A small self-supervised image encoder, trained from scratch: arch swin, widths [64, 128, 256].
Rows from block 3 of a small self-supervised image encoder, named by matrix and row number. Rows with one number within an expert belong to one neuron, the router's apart. Each number is 50 + 10 x the weight over its row's rms, rounded and kept within 0 to 99. All counts start at 0.
After each expert's rows are labels from the 100 images, of 14976, where the router gives the expert most weight on average: "strongest on" is what is common among them. Only what is clearly more common there than usual is listed. The data: streak pictures of flow and ridge fields.
# router: router (model.blocks.3.mlp.router.weight, 16x64, trained with AdamW), inputs 0-31
# up: expert up (model.blocks.3.mlp.up, 16x128x64), inputs 0-31
# down: expert down (model.blocks.3.mlp.down, 16x64x128, transposed), outputs 0-31

# expert 15
router.15:51 47 33 53 67 59 56 53 70 36 68 56 43 52 44 56 44 58 60 54 58 37 58 36 49 49 45 61 61 63 53 46
up.0:46 43 53 70 58 55 36 45 49 51 62 46 55 67 47 67 62 53 49 46 39 50 51 66 47 54 53 64 43 52 66 58
down.0:39 43 45 59 73 23 50 63 49 44 42 55 56 47 43 56 41 60 54 40 58 46 48 48 55 46 53 61 45 55 42 30
up.1:29 40 44 47 44 31 37 32 77 51 41 50 54 51 45 46 41 43 42 63 44 41 49 51 53 41 58 71 59 46 57 50
down.1:60 42 49 31 43 50 38 67 58 56 49 42 57 43 38 55 55 45 53 61 38 59 61 46 65 56 63 43 47 62 63 50
up.2:50 30 53 53 42 54 66 37 64 50 68 60 47 48 53 65 52 61 56 76 62 32 28 59 57 35 60 54 49 41 44 50
down.2:59 57 62 32 60 43 71 61 55 69 48 41 41 41 61 46 39 59 46 60 38 64 49 57 62 57 45 48 60 52 42 50
up.3:65 49 42 59 48 56 50 67 49 40 37 41 47 28 69 41 54 48 46 51 37 42 41 53 45 53 41 31 38 72 56 59
down.3:56 33 38 44 38 55 66 56 70 56 57 65 58 51 56 34 40 56 44 31 46 47 60 65 40 74 60 46 49 29 51 53
up.4:58 47 30 59 59 42 39 54 32 41 52 48 59 45 37 70 53 56 46 44 55 46 49 50 42 50 69 55 54 57 71 35
down.4:63 44 69 53 67 54 76 45 32 39 45 53 55 68 41 49 45 37 55 34 56 44 54 55 20 59 29 47 52 50 46 39
up.5:43 40 55 48 59 36 45 54 55 41 59 63 37 46 30 52 55 65 52 55 57 48 72 42 52 51 51 52 48 52 53 40
down.5:53 53 49 50 50 34 61 46 36 60 45 32 45 56 46 41 48 48 45 51 66 52 54 45 56 66 63 57 46 63 51 48
up.6:49 32 54 53 47 66 57 48 48 56 46 50 60 65 50 55 56 54 35 25 56 57 58 32 39 55 50 63 68 49 44 31
down.6:63 47 54 38 44 63 39 54 28 55 61 52 46 54 78 41 71 50 50 43 45 49 55 54 56 51 55 55 55 27 51 62
up.7:62 45 34 55 34 57 42 50 44 54 43 49 62 60 39 62 48 72 67 44 52 46 30 57 41 51 44 38 67 65 59 44
down.7:55 50 33 38 52 71 38 42 28 61 44 60 48 60 62 41 61 47 62 45 54 55 53 63 40 61 44 61 35 39 47 47
up.8:42 40 57 52 44 57 68 49 43 45 51 58 50 30 47 53 54 36 58 48 52 44 51 56 32 39 55 46 42 45 49 63
down.8:46 39 49 55 43 59 39 45 49 39 59 51 54 45 45 62 59 76 36 61 57 61 65 41 67 47 38 42 55 38 48 63
up.9:39 55 63 39 48 37 67 57 49 54 55 46 35 41 64 35 36 42 36 37 52 45 53 47 70 54 26 60 54 47 51 60
down.9:45 50 71 53 43 40 69 60 61 39 63 60 63 63 59 42 46 43 54 60 42 47 50 67 45 57 41 42 47 53 50 56
up.10:58 37 59 66 55 52 69 68 35 45 65 64 48 43 56 63 49 42 43 73 53 42 43 52 47 52 45 46 49 53 50 51
down.10:45 46 53 38 58 58 45 39 36 61 51 50 63 53 54 46 46 53 48 57 38 48 44 53 73 41 64 63 52 47 66 50
strongest on: parallel

# expert 1
router.1:61 66 43 53 50 44 56 50 38 49 39 44 44 73 57 61 61 35 56 43 35 55 41 53 43 44 56 56 60 60 30 59
up.0:61 65 33 49 39 62 50 57 62 40 56 47 53 55 46 71 38 63 52 36 38 53 59 49 47 64 45 51 50 68 57 67
down.0:52 39 34 57 43 45 49 49 42 70 65 49 55 51 35 73 48 53 39 41 44 44 30 73 44 44 20 51 55 60 44 50
up.1:45 46 40 56 47 31 39 38 77 44 33 40 52 45 60 46 49 46 33 47 34 47 34 61 48 58 53 42 50 62 49 63
down.1:55 47 32 44 53 37 59 45 48 64 73 48 45 58 35 52 30 42 55 44 61 52 57 38 45 51 61 47 63 53 42 51
up.2:61 47 49 51 50 39 51 58 70 50 58 66 55 46 56 51 48 43 46 41 45 37 42 28 35 41 53 28 71 48 44 55
down.2:35 55 39 49 55 37 53 73 33 36 36 70 35 56 50 62 66 52 50 51 21 48 44 65 42 47 37 53 27 60 37 56
up.3:43 40 51 78 64 44 67 45 47 55 54 52 57 48 54 55 55 59 54 56 44 48 34 56 54 46 57 44 46 52 65 61
down.3:55 60 57 50 41 50 50 45 40 58 44 63 45 41 43 52 58 48 57 67 58 34 57 47 66 42 43 72 56 57 62 58
up.4:39 49 52 53 57 64 54 55 55 42 42 53 65 55 56 64 61 51 55 39 47 46 32 47 53 60 65 35 34 72 55 45
down.4:52 44 34 52 32 66 50 64 60 46 40 55 55 64 40 53 68 56 48 50 45 51 34 47 49 48 50 47 36 54 41 47
up.5:51 63 44 51 50 59 64 58 49 45 51 39 40 40 35 67 59 43 47 37 35 55 64 51 52 57 33 54 39 35 65 54
down.5:47 54 46 49 39 53 45 47 50 53 31 39 41 58 71 56 43 53 50 50 49 38 39 42 48 55 50 38 44 54 35 56
up.6:63 49 53 47 59 29 45 60 47 44 46 53 53 25 48 39 43 33 45 59 61 61 50 48 53 60 36 52 40 50 52 34
down.6:47 62 69 44 68 44 46 54 45 51 57 49 55 44 54 47 56 57 54 62 39 48 43 40 62 59 32 48 65 63 51 51
up.7:50 48 56 66 54 45 52 70 42 57 40 46 26 38 70 47 53 45 43 46 64 48 60 49 48 56 35 57 49 39 67 58
down.7:40 61 46 58 63 42 31 44 72 48 51 46 54 53 50 57 60 49 38 52 56 51 53 62 50 34 57 57 63 53 36 53
up.8:53 38 58 50 45 36 51 48 74 64 57 51 68 48 65 63 44 59 57 41 51 33 48 46 57 56 42 59 35 63 36 40
down.8:69 65 51 41 37 38 51 51 50 46 47 50 58 61 49 48 35 47 53 47 53 32 48 44 43 48 59 51 44 37 50 41
up.9:37 62 58 44 58 62 47 61 48 37 43 57 43 47 59 58 69 45 61 45 66 43 64 46 48 36 57 56 50 59 40 51
down.9:37 38 28 68 52 67 70 53 60 69 43 49 55 46 51 52 48 57 53 61 28 56 44 60 55 44 32 50 50 39 45 65
up.10:55 51 48 57 42 64 49 54 55 62 39 64 44 49 62 37 41 59 60 56 41 35 34 47 41 54 40 88 55 44 43 49
down.10:48 64 52 52 41 44 57 46 51 49 57 39 31 50 29 44 45 68 44 30 64 38 28 58 68 57 52 38 48 60 46 40
strongest on: parallel

# expert 12
router.12:56 28 53 45 65 43 40 45 53 56 34 48 63 56 78 36 45 52 49 46 54 37 55 37 50 60 47 37 56 37 64 50
up.23:39 43 60 41 55 38 57 50 54 46 42 41 36 52 50 59 28 41 43 70 38 53 57 50 52 44 57 58 50 50 62 55
down.23:55 54 72 48 59 41 55 57 44 53 53 69 59 27 71 54 60 29 45 41 44 57 46 52 41 43 50 57 51 53 51 54
up.24:51 40 41 56 48 52 62 52 54 50 44 47 71 56 41 51 44 58 47 52 45 42 39 47 57 54 49 52 44 71 69 70
down.24:44 49 49 65 44 60 28 62 58 36 31 60 41 50 52 35 45 56 43 45 60 55 66 48 44 50 45 40 57 56 48 40
up.25:51 38 64 52 59 68 49 25 50 47 62 61 65 33 61 53 63 52 57 72 53 63 35 47 53 52 41 51 60 46 41 49
down.25:57 53 56 68 56 59 45 37 35 60 38 31 45 51 42 48 62 50 57 62 56 52 43 48 42 46 66 38 41 38 62 64
up.26:61 55 45 73 29 48 64 39 52 54 71 60 37 40 46 35 52 45 49 55 59 68 61 43 49 52 41 47 46 65 50 62
down.26:68 63 57 58 50 57 46 50 58 50 39 38 64 53 45 51 40 44 36 57 51 59 45 56 46 46 54 54 70 42 69 61
up.27:50 56 39 71 32 51 55 59 86 65 65 49 52 50 55 46 52 61 45 44 60 42 56 61 40 62 39 59 55 65 45 51
down.27:43 60 62 52 48 64 52 67 55 45 52 34 56 47 38 51 54 41 50 47 48 61 52 49 61 51 36 64 56 54 58 44
up.28:54 52 64 49 72 59 56 40 61 54 29 50 51 61 61 46 62 47 56 47 39 49 45 58 38 58 65 39 45 44 63 59
down.28:62 45 59 45 52 46 65 56 83 40 64 33 51 58 50 57 53 45 69 58 58 41 33 35 54 49 37 53 45 59 43 53
up.29:44 38 56 51 37 57 52 38 68 59 44 46 56 46 40 47 60 35 54 34 53 60 49 51 52 48 56 44 53 39 43 49
down.29:46 56 70 45 46 49 52 62 41 51 47 41 53 45 52 80 60 69 59 63 70 53 67 40 69 65 45 41 45 43 42 55
up.30:47 46 43 63 46 38 56 60 54 40 33 54 47 69 45 50 58 34 42 39 57 69 47 54 35 38 51 58 37 57 47 55
down.30:39 40 46 70 45 35 55 49 63 44 54 50 53 25 37 40 49 48 54 61 48 39 67 54 48 60 54 53 56 65 60 54
up.31:57 42 52 50 59 49 38 54 52 29 43 47 58 49 25 46 49 55 45 49 39 48 41 50 54 54 51 50 37 49 70 56
down.31:52 65 55 69 53 64 27 62 52 45 45 35 64 38 47 44 49 56 55 41 60 44 44 51 71 53 28 57 41 56 48 40
up.32:49 55 66 51 35 42 51 47 54 48 50 47 39 62 56 41 42 50 36 61 64 54 63 53 35 62 49 67 53 57 51 36
down.32:49 57 52 47 55 49 49 64 54 53 66 51 61 66 50 76 53 51 64 37 60 58 51 48 56 62 43 41 71 55 45 55
up.33:58 22 38 29 55 47 57 56 56 39 45 62 37 49 37 52 34 46 53 62 43 39 51 52 70 57 47 42 53 38 37 32
down.33:43 61 66 48 52 49 43 43 58 57 55 34 54 59 64 42 41 56 52 52 45 61 29 47 40 57 49 51 60 70 45 54
strongest on: high contrast; parallel

# expert 3
router.3:46 61 43 47 42 56 53 43 52 45 32 50 33 38 39 41 64 70 59 54 62 65 53 64 56 57 64 42 37 43 46 59
up.0:41 48 58 47 56 54 44 64 65 46 54 61 57 51 43 40 44 58 54 21 49 28 48 60 46 47 43 33 45 55 56 72
down.0:59 50 46 59 48 47 43 39 56 49 56 40 61 42 52 60 47 74 59 54 60 44 32 52 55 48 40 48 40 41 33 46
up.1:35 48 46 59 42 63 56 47 38 43 50 37 36 53 39 42 56 36 49 44 39 51 31 36 39 47 66 50 44 68 42 61
down.1:63 70 71 23 61 48 50 36 48 61 45 62 59 52 48 44 43 60 37 57 38 43 44 51 55 42 37 40 47 51 71 49
up.2:59 44 53 68 42 57 51 51 62 53 50 51 49 33 57 45 32 40 59 34 37 25 47 61 57 53 49 41 68 50 51 64
down.2:54 66 44 39 49 48 33 54 56 34 34 62 53 46 42 53 42 43 52 53 59 56 38 42 34 61 53 67 49 43 66 49
up.3:49 72 49 52 38 36 52 63 34 60 39 65 52 61 34 53 68 64 51 42 55 42 46 54 44 55 81 49 47 44 41 53
down.3:42 59 36 54 55 50 56 51 46 56 46 37 55 42 45 53 56 57 42 53 52 52 26 58 59 63 45 30 50 50 25 40
up.4:51 61 51 55 67 66 61 49 47 42 44 50 37 43 52 56 46 72 70 57 58 45 60 56 53 44 52 59 64 68 52 65
down.4:47 53 59 47 39 65 45 40 56 58 58 68 61 52 53 57 71 39 62 43 37 52 32 38 24 58 63 50 40 55 50 37
up.5:50 44 53 52 54 67 66 65 51 56 46 60 57 37 25 53 38 51 52 52 49 48 58 49 35 47 47 30 47 53 49 39
down.5:36 45 42 47 65 41 45 72 55 41 67 44 52 41 57 58 53 40 78 67 46 54 61 40 65 50 50 49 46 31 46 61
up.6:46 56 58 54 68 45 52 46 47 46 52 31 54 67 43 56 50 60 50 43 52 47 45 48 43 52 60 57 43 50 58 63
down.6:46 49 45 36 45 34 47 54 58 63 52 51 42 62 49 31 57 62 37 49 58 44 40 38 63 51 37 56 39 40 51 61
up.7:39 57 50 58 28 57 60 56 57 46 68 43 50 49 45 55 50 42 24 59 62 51 37 36 35 51 49 59 60 55 47 33
down.7:26 56 46 33 62 51 36 54 44 52 50 59 52 49 50 34 64 55 48 59 55 40 55 45 62 66 75 48 62 45 50 55
up.8:54 64 49 48 41 38 62 36 36 58 50 51 44 55 53 50 50 34 56 52 48 54 54 40 55 31 45 47 46 58 32 44
down.8:52 69 55 57 49 35 46 71 32 50 53 54 61 60 50 42 51 40 34 51 68 46 53 56 54 37 50 39 48 60 56 49
up.9:51 49 36 42 54 47 53 55 68 68 53 42 50 43 45 45 59 58 50 60 65 48 48 75 50 40 51 59 49 59 30 32
down.9:41 40 55 51 58 55 59 56 43 38 56 55 25 57 50 43 44 50 22 51 39 40 54 68 47 42 33 63 47 68 42 58
up.10:64 54 46 75 50 48 47 41 32 60 47 50 62 46 56 72 51 54 49 49 58 29 43 57 60 33 42 45 44 37 71 53
down.10:49 37 45 37 50 67 50 59 46 47 60 64 44 41 54 62 50 64 50 41 52 55 50 51 56 42 64 44 63 45 52 60
strongest on: parallel

# expert 6
router.6:55 46 46 55 55 48 52 52 55 60 40 62 55 59 40 57 49 67 64 66 56 30 36 58 67 35 68 30 57 53 52 59
up.0:64 50 62 45 28 59 50 51 50 49 54 34 50 44 60 57 37 62 45 46 60 51 50 47 40 45 50 45 55 56 54 49
down.0:83 40 46 43 60 56 41 68 53 31 48 51 67 61 56 50 58 60 46 61 42 60 64 55 48 46 52 50 38 59 62 36
up.1:43 65 54 48 42 49 43 51 66 53 34 48 29 59 58 59 47 47 44 47 73 49 65 61 70 62 55 50 44 45 41 58
down.1:36 43 53 49 50 45 64 51 58 39 44 52 33 43 49 35 31 41 47 47 38 60 63 56 54 45 54 39 54 59 35 50
up.2:32 43 45 62 56 61 43 56 43 58 52 47 39 43 41 48 47 45 47 63 52 60 54 69 51 62 54 49 66 42 51 43
down.2:58 56 49 40 47 58 64 25 59 47 46 67 55 48 50 46 52 55 52 55 43 43 60 37 53 56 32 39 65 59 57 42
up.3:56 40 48 54 55 36 40 51 45 47 65 49 51 61 34 47 43 47 51 46 60 32 36 42 61 48 69 60 45 38 45 66
down.3:44 35 57 66 59 62 65 52 55 52 61 49 39 70 52 50 49 42 52 45 64 45 64 62 63 50 41 61 54 56 48 61
up.4:26 33 55 46 44 44 31 67 52 58 50 54 39 49 53 76 46 59 53 53 56 42 49 53 64 64 55 63 54 38 41 44
down.4:43 57 54 59 46 46 47 31 42 59 38 37 38 60 63 49 35 42 65 76 52 57 45 52 59 48 48 47 49 35 59 48
up.5:37 30 34 59 56 49 53 25 53 47 56 48 53 54 44 49 49 36 63 47 65 48 54 51 40 54 44 50 39 47 50 45
down.5:45 64 46 36 64 43 54 46 49 58 58 62 55 39 57 63 47 52 46 41 61 60 49 57 62 64 63 33 63 52 32 50
up.6:61 36 54 65 49 46 54 57 37 71 48 41 54 51 55 53 37 48 43 35 49 59 42 42 45 47 54 46 49 51 69 43
down.6:47 51 58 47 47 47 44 47 49 59 34 51 57 54 42 45 36 58 48 64 46 65 63 55 40 50 57 30 51 46 53 41
up.7:31 55 38 61 31 46 44 56 30 58 56 47 57 62 46 65 49 55 55 55 52 44 48 56 48 50 55 54 53 65 45 40
down.7:52 39 40 55 73 52 40 47 52 36 38 49 44 57 37 64 56 46 57 63 67 49 42 39 58 55 41 31 43 53 53 53
up.8:67 47 56 40 21 71 40 43 47 58 74 54 55 40 61 39 56 36 47 48 61 52 61 58 46 48 50 37 53 43 40 53
down.8:46 56 43 50 56 54 40 58 56 45 63 51 31 36 59 73 61 52 53 41 65 74 35 35 47 47 40 63 55 42 55 60
up.9:43 57 49 58 60 40 34 35 37 52 62 41 35 50 44 42 32 50 55 48 43 62 54 29 36 61 49 54 64 30 59 58
down.9:47 48 60 50 53 58 51 47 39 48 42 53 45 36 50 54 56 34 40 61 60 64 74 60 43 56 42 69 52 39 60 58
up.10:38 64 55 36 51 49 59 57 33 57 67 43 49 49 56 52 46 28 39 51 59 49 55 53 28 46 40 57 50 57 27 49
down.10:57 66 60 64 69 44 23 36 47 29 61 54 48 46 45 59 56 57 40 50 55 47 51 46 49 38 42 45 48 47 53 59
strongest on: waves

# expert 9
router.9:52 69 60 49 51 42 51 33 71 38 57 59 52 56 37 32 62 37 61 55 44 60 47 42 52 56 41 40 40 52 48 43
up.0:54 45 74 38 59 58 55 39 59 27 43 50 48 53 64 39 50 54 35 47 55 60 64 42 64 43 49 63 58 52 57 43
down.0:54 43 37 48 43 51 66 32 42 62 49 42 52 58 74 34 68 49 57 46 57 66 56 49 53 67 59 60 51 66 62 46
up.1:50 40 50 35 50 47 66 53 36 46 64 74 40 53 35 60 45 44 52 65 59 45 55 44 56 52 53 65 47 48 24 52
down.1:53 57 52 49 68 39 54 56 39 53 50 35 44 50 48 35 58 45 50 37 56 58 32 48 54 49 49 46 50 40 69 48
up.2:61 46 37 50 48 45 58 45 67 55 52 49 69 62 44 55 66 58 74 56 37 41 55 51 45 53 23 45 79 55 49 51
down.2:63 44 49 58 50 58 51 74 52 46 61 41 58 39 49 55 46 47 45 53 49 56 43 40 44 52 44 43 42 63 38 53
up.3:39 72 60 50 39 38 51 58 47 57 54 56 53 57 43 51 47 63 49 44 53 56 57 42 40 45 55 31 46 50 28 55
down.3:53 64 64 32 45 43 48 36 75 60 49 38 49 46 49 49 44 57 62 48 52 41 53 41 38 29 73 48 62 48 77 52
up.4:32 39 68 51 44 59 57 63 52 52 61 41 53 71 59 55 60 44 39 64 62 51 62 38 59 48 65 52 56 48 28 59
down.4:46 37 56 52 49 40 54 36 44 54 46 48 45 44 35 60 52 56 45 40 42 53 48 48 49 37 48 61 56 64 48 41
up.5:27 59 60 50 59 48 42 62 51 44 47 55 41 55 67 49 48 57 61 48 53 45 69 47 52 66 41 44 53 79 53 41
down.5:40 49 63 40 52 54 47 44 44 33 67 51 59 34 45 60 48 49 51 46 47 38 47 52 48 45 41 64 55 25 31 37
up.6:56 53 59 43 68 27 57 52 66 54 48 47 66 57 55 35 44 60 61 65 41 50 56 57 55 42 46 52 42 60 37 48
down.6:39 67 49 58 35 45 48 50 43 61 51 38 73 49 40 49 61 29 59 57 51 47 31 45 45 52 57 33 49 47 53 50
up.7:58 62 53 41 61 39 49 68 59 50 54 61 46 59 41 57 43 43 48 48 33 56 61 64 51 55 44 45 57 43 42 48
down.7:41 42 61 53 44 52 50 36 64 54 43 54 50 30 34 58 50 52 56 66 57 57 57 50 53 43 40 55 48 40 49 37
up.8:42 61 31 53 60 41 44 53 57 44 54 49 44 57 43 49 52 63 34 47 64 41 54 35 57 56 44 44 45 37 64 44
down.8:31 51 57 64 28 54 52 54 56 50 72 55 55 36 51 46 54 49 52 54 40 50 47 50 56 50 53 62 26 61 45 60
up.9:52 39 46 45 55 42 71 48 57 52 34 54 54 55 65 53 50 46 44 55 53 61 42 53 39 56 48 51 48 61 36 66
down.9:35 32 46 57 55 52 19 57 44 24 46 51 55 38 59 39 44 61 32 46 47 39 67 50 63 48 59 58 49 35 66 54
up.10:53 46 54 71 46 50 35 40 58 39 50 56 67 41 48 59 47 50 65 41 74 41 42 49 52 42 46 48 49 62 29 63
down.10:46 39 51 53 45 45 17 38 43 41 41 48 48 53 44 55 48 37 60 61 49 42 50 38 31 64 69 62 49 52 46 52
strongest on: parallel

# expert 13
router.13:74 53 39 39 64 64 34 61 35 60 53 55 59 59 52 63 59 46 53 67 61 50 55 43 54 31 45 53 63 60 50 53
up.0:53 49 35 40 49 68 49 60 59 36 48 46 53 47 39 43 44 45 41 43 47 59 49 35 61 53 48 44 63 33 48 41
down.0:45 30 54 57 57 44 47 59 61 64 45 50 59 51 49 49 65 47 46 60 37 47 68 51 69 50 48 56 37 60 39 43
up.1:35 57 56 51 43 41 43 51 51 36 52 41 34 40 51 44 69 68 45 57 54 54 43 21 51 62 63 50 44 46 57 45
down.1:33 49 42 45 54 59 51 62 49 48 73 53 41 43 50 54 47 47 36 42 59 40 67 36 46 27 56 61 54 57 62 52
up.2:44 50 49 56 45 41 38 46 58 58 39 40 43 67 42 54 26 36 33 74 43 65 43 37 36 60 54 42 39 61 46 49
down.2:41 49 46 44 60 46 28 51 49 60 36 47 78 50 49 56 64 47 57 41 63 34 52 43 56 50 48 49 50 47 49 60
up.3:59 48 39 59 53 68 46 52 55 62 55 72 75 51 48 44 48 41 42 65 53 45 45 41 67 65 50 58 46 43 50 46
down.3:70 53 46 60 53 54 60 67 40 45 36 48 46 31 61 49 60 57 44 61 66 54 62 65 23 47 51 47 46 46 45 45
up.4:55 39 36 63 40 33 56 41 69 30 53 49 46 49 62 59 47 69 50 56 51 50 28 52 28 44 45 44 50 65 59 53
down.4:43 44 40 60 57 54 51 53 69 45 48 54 50 37 42 46 60 38 54 59 65 67 40 59 62 54 27 62 53 47 59 37
up.5:55 28 64 62 48 42 61 42 33 46 54 62 49 39 56 55 23 34 52 55 44 40 63 44 38 50 42 38 59 47 38 47
down.5:61 64 42 61 35 54 45 49 48 50 49 55 58 63 36 58 41 46 53 57 42 60 35 43 38 41 48 39 75 42 61 63
up.6:73 44 67 47 47 42 38 41 34 47 46 51 25 54 54 40 67 59 31 50 60 46 35 34 49 47 49 57 44 40 57 53
down.6:60 66 55 38 42 49 61 56 66 44 71 46 65 33 39 46 45 54 54 53 51 62 49 52 57 52 54 44 53 63 53 55
up.7:55 58 44 58 38 54 54 66 44 50 40 64 63 45 56 30 62 33 57 19 66 60 41 39 54 45 54 60 59 46 58 54
down.7:64 50 41 53 63 63 44 31 49 47 52 50 44 64 42 49 42 56 37 61 38 29 48 32 35 67 47 42 47 66 35 47
up.8:63 34 53 50 59 42 41 43 45 59 41 46 52 45 65 49 57 58 42 52 63 56 47 45 55 37 42 21 50 43 44 51
down.8:68 54 37 47 33 40 60 46 58 25 53 70 37 56 41 58 54 51 65 43 61 38 47 52 50 47 49 65 51 39 62 37
up.9:43 57 41 51 59 58 39 56 67 62 41 61 53 48 50 51 48 62 42 32 55 70 72 36 33 56 44 32 40 63 57 66
down.9:39 60 53 38 50 39 50 41 75 36 34 66 46 38 45 38 59 55 35 59 58 39 44 60 68 52 38 51 52 61 57 45
up.10:28 52 32 74 67 43 45 59 55 34 45 55 51 46 56 49 55 56 46 56 54 38 51 55 34 55 42 53 39 49 52 63
down.10:56 52 66 42 48 48 40 51 32 53 46 47 67 33 57 60 55 49 65 53 50 46 57 52 52 54 34 55 66 41 63 59
strongest on: parallel; pair of whorls

# expert 4
router.4:36 42 52 55 43 43 65 64 49 53 51 36 43 47 42 68 53 47 71 37 49 41 63 54 50 51 33 48 55 66 42 30
up.23:63 54 53 36 50 67 44 39 60 44 52 58 70 56 53 77 41 58 46 57 51 51 39 56 40 59 40 53 35 56 27 58
down.23:46 43 39 41 40 59 63 45 65 53 47 57 46 80 50 48 43 39 61 52 62 47 47 51 61 51 31 48 55 54 51 46
up.24:54 52 38 59 47 56 35 43 47 57 43 65 52 61 52 45 70 55 49 38 48 53 71 58 68 55 47 43 57 45 47 44
down.24:41 54 59 49 49 53 56 60 68 52 49 39 40 41 52 37 56 23 41 62 55 55 67 38 44 51 44 57 35 55 51 40
up.25:66 51 71 60 45 53 56 45 53 61 44 32 64 45 44 30 28 41 45 55 63 63 47 52 55 42 51 43 47 33 32 45
down.25:58 51 56 32 59 30 55 56 39 60 58 33 48 35 46 51 50 40 63 65 49 38 55 64 37 64 54 44 60 50 39 50
up.26:60 50 43 39 49 43 61 58 57 38 71 41 39 60 36 32 52 75 52 38 48 48 51 50 42 24 50 37 60 45 48 43
down.26:54 59 57 57 56 58 51 45 59 59 52 37 66 49 57 57 48 47 45 49 38 32 50 46 62 60 13 55 63 65 65 43
up.27:34 54 37 53 78 43 53 44 41 45 52 51 47 39 56 58 49 36 51 49 49 45 53 53 42 40 44 30 48 41 53 45
down.27:60 50 31 44 48 24 34 46 67 54 60 47 70 53 69 41 66 70 53 41 47 52 44 45 60 48 48 59 60 64 45 41
up.28:57 44 29 41 42 65 49 44 53 46 47 66 42 49 46 62 40 44 63 60 57 57 43 51 47 48 54 44 54 33 70 56
down.28:57 44 53 57 61 59 39 53 49 56 38 48 41 35 51 33 48 38 46 60 48 65 45 63 51 59 50 62 58 48 61 38
up.29:51 51 54 32 67 52 52 45 25 49 36 49 50 47 47 65 62 26 68 41 40 49 45 54 51 54 44 44 45 35 59 46
down.29:53 41 55 64 42 44 47 50 28 51 55 51 57 46 47 57 56 60 46 58 33 48 45 44 51 23 48 64 40 38 61 58
up.30:44 61 58 47 41 38 45 59 60 36 51 29 51 55 34 51 24 53 40 49 50 44 62 52 46 68 47 65 60 62 65 61
down.30:45 60 44 47 59 49 61 44 32 49 72 69 53 39 51 46 64 57 52 44 55 52 57 54 45 55 47 48 34 36 30 43
up.31:48 62 39 48 65 46 62 41 68 43 51 63 30 50 45 55 39 53 61 46 60 44 41 70 48 58 42 47 55 47 57 54
down.31:39 44 70 58 49 59 39 56 53 44 55 41 44 51 64 55 57 50 65 42 66 42 63 53 49 39 34 48 48 54 41 52
up.32:61 49 67 50 43 41 52 56 31 39 51 41 50 48 54 49 52 43 60 48 63 60 43 39 26 46 63 46 55 52 56 55
down.32:58 49 50 60 38 63 51 56 60 61 38 50 54 35 73 49 57 43 48 51 43 50 65 43 46 60 49 74 41 67 40 53
up.33:53 51 47 37 51 61 59 50 37 58 50 45 43 44 61 48 44 35 55 48 53 48 56 37 37 56 45 42 32 49 50 46
down.33:56 48 49 53 44 62 46 39 50 54 54 43 45 46 54 33 67 49 27 65 63 64 44 46 46 37 55 50 41 41 32 46
strongest on: high contrast; turbulent; pair of whorls